{"encoder_fused_qkv": false, "encoder_inner_norm": false, "norm_pix_loss": false, "precondition_frequency": 16, "max_precond_dim": 1024, "adamw_lr_other_params": 0.0012, "max_grad_norm": 1.0, "batch_size": 64, "warmup_steps": 410}
Rows from block 10 of the encoder of a small masked image model, named by matrix and row number. Rows with one number belong to one neuron. Each number is 128 + 24 x the weight over its row's rms, rounded and kept within 0 to 255. All counts start at 0. Numbers have three digits each.
After each neuron's rows are labels from the 100 images, of 14976, where the neuron reaches its highest value: "top examples" is what is common among them. Only what is clearly more common there than usual is listed. The data: abstract colour fields from 500 small random pattern networks. In brackets: how many of the 100.
# fc1: MLP up (encoder.blocks.10.mlp.fc1.weight, 768x192), inputs 96-143
# fc2: MLP down (encoder.blocks.10.mlp.fc2.weight, 192x768, transposed), outputs 96-143

fc1.210:139119135125148115147156141130123138105081142098139152170145100143153141151145106134141114109136130151146131156119134100128121093137117137153104
fc2.210:116126173125151138143146122118158126137110156117121089134086138150124151127184129151113112107109093128079098117145153088139105098098120132103130
top examples: fine detail (40)

fc1.570:139116137131124136128134165158136114108117091115091119130099138092151141170168109126104140145137132077087101128148124123122136126131166132125142
fc2.570:105116113129149090135147095101140137145117099117121153175097145138131157139145151152093136110116111151143158120145118132101117119161143173121141
top examples: mostly red (48); fine detail (47)

fc1.219:133105142128114162114105081161093116088139136137150145112154128172129122107125134142139159138096120145142120165114103150182130127122102111141157
fc2.219:107146119108130130147124141125161159170119158159164127099116152120107147160147139103082137120134139147138086083136121165078142122134113126069114
top examples: mostly green (40)

fc1.657:124129144155142178144124168121111128141136109140185132100131147108109112151115130137133155126148124168197144109103078111103137134137138088165118
fc2.657:167115131161150107114155103087151109108134148127119108100115146087171105186096077116132133132144117145122149081149110090081125123125129132110106
top examples: mostly green (45)

fc1.170:157138123167143107174109174151123092111101110110103132077101129142162126120131126090131093152141144139147148111152122094098152144115174148157119
fc2.170:112123124136082110119145094120120104187122117111122126122133116115100148160119133148133122151142087068151159097101129095120131147138118131115117
top examples: mostly green (35); dark (32)

fc1.668:114099157105096089063170112096130114151091125131120119141121123135148140115088129130150136094098123094104162111167129153120170101146141079117119
fc2.668:141133115114144140145115123114121124149108120141148163105126088148081122100108143132107118129106129135184126106122158147150113139117122136139137
top examples: mostly red (30)

fc1.106:102094128138114127098173160097151109108094114150154128070132168146123162111110118129118126088118121123165130118152112120126097129113066140148136
fc2.106:132115170143151086143135132120133091164128127107157069134120088153124149119172143200078131151151169143097143118119142115117101128139059125159118
top examples: mostly blue (37)

fc1.494:113093101154138142134120167108118125159116156123110143113160116140112120149185097109096130124163147159152128127139128123101138105102103068120130
fc2.494:135118132068126112062136086129118092117108153141103159128151139118146132122118140114103118160122123108166148140116126124123159132108134117186084
top examples: mostly red (40)

fc1.641:140125109132118145116149113149126126159113128160126117070147106156128165115130148110103135140144127087129075148101128142120099121145078151097120
fc2.641:129131110084126120169118151113133118047119129133126143117133149096123145131099187168113115090123162115118108092120107123172102088157131153110123
top examples: fine detail (61)

fc1.252:114168112099098212143143139136150153147147139157140132182110117116145140150086108127208124134166083148097128152067121116134170106140111152104125
fc2.252:062136132127127104160154126110143130094125119047129088114122148129126129112091141125158126146111109138131132118132115163093154093099148134121156
top examples: mostly green (33)

fc1.495:120105145158141131135138057104103100142155119151124122129161130129156114133140107157167132143104120099153141127101152097120144076153157131100131
fc2.495:139126106117142114157138126144117156079154113124096152113169095122140088149096084118145135082116128103144122144114120097097158153109087152113123
top examples: mostly blue (57); fine detail (44)

fc1.428:131125116119128087107100136169125113173132171130144074156093092126159174126126137110144134170145124127120112106123121100140135102117165089108129
fc2.428:159113085116102157125115114131114113123133160138126126118094081056134141178150122145110124157140099137132115178141129136171130148083163131129171
top examples: mostly blue (37); fine detail (37)

fc1.151:123146112147125152131156077169142145126140127152138129128179118148113120118133110120097093096148089135114168163104115113150183183144105123118149
fc2.151:086128098142118133132116134145139108121149142130078114081119151147195130139120113115174121103141130103052141174123122127144112123144132123194102
top examples: mostly green (45)

fc1.205:137167105113132124135090176155127128194111119128139129096088152132136068124096146160113126123149126154093124139153121095160095140124141158112118
fc2.205:164121162083134101140126102099109123151098152148140150134095201131124115098110121096118127146126134163118107155099125149141131147124165090120119
top examples: fine detail (37)

fc1.615:147102129107127149110106159103123093169104155092157114124097125118162156135112118173118141141128139143081082124145137107083135153113099137167126
fc2.615:100126141102119102132100160113156128116127119155101169109144159137138131142132131152123125100099164149138100148162148124145086106143145144090121
top examples: fine detail (48); mostly red (32)

fc1.135:108128161072129123104169176140144116143150128107131102125072140162115131117131105139117124094139155134120131115121144079078138110144134101140127
fc2.135:159126103157131131150132125085128114154125146122101120117125117167144105164116168161139131132119136151157137113100128138155155127115114202110130
top examples: dark (27)

fc1.119:146118145136101067146131128113148101165146108132116123090101131164137124110149180156113092114124113096126150118109102161097165121124138142162135
fc2.119:141133141182103179146118127127129137058153127101136087156118119129134095133131134146143117155120120134144117140124112085112133144154119147115162
top examples: mostly red (42)

fc1.426:142139092158135150104125181132107148128119140093133153071127094125126137109156182156159151097125103115150127105132124127099118154126116122061128
fc2.426:141135145150127096106090111128123113165147119092156116168117125138103145119180100133151127116133122139159165112140155156138129167140169148140177
top examples: mostly blue (54)

fc1.299:149080123084134148175129094140098108126095137173184135125120102120125151083117171144100133128149095123120132113110144109125149087134149164124120
fc2.299:141117156098137122161133117130108117103081152136152125167168098134158156128095140123078119134129094134140188131105139174113170146137152149130143
top examples: mostly green (35)

fc1.388:095129096179128114141064146102118144111127097095128150090111148134113117127123140103112102124105132162134140094128084137090130150097126114112103
fc2.388:107153102103101113143113128131123119107180109116083146159116166198119124128148105146097118144142142142102162095153135142133127117142145133137138
top examples: mostly blue (39); fine detail (37)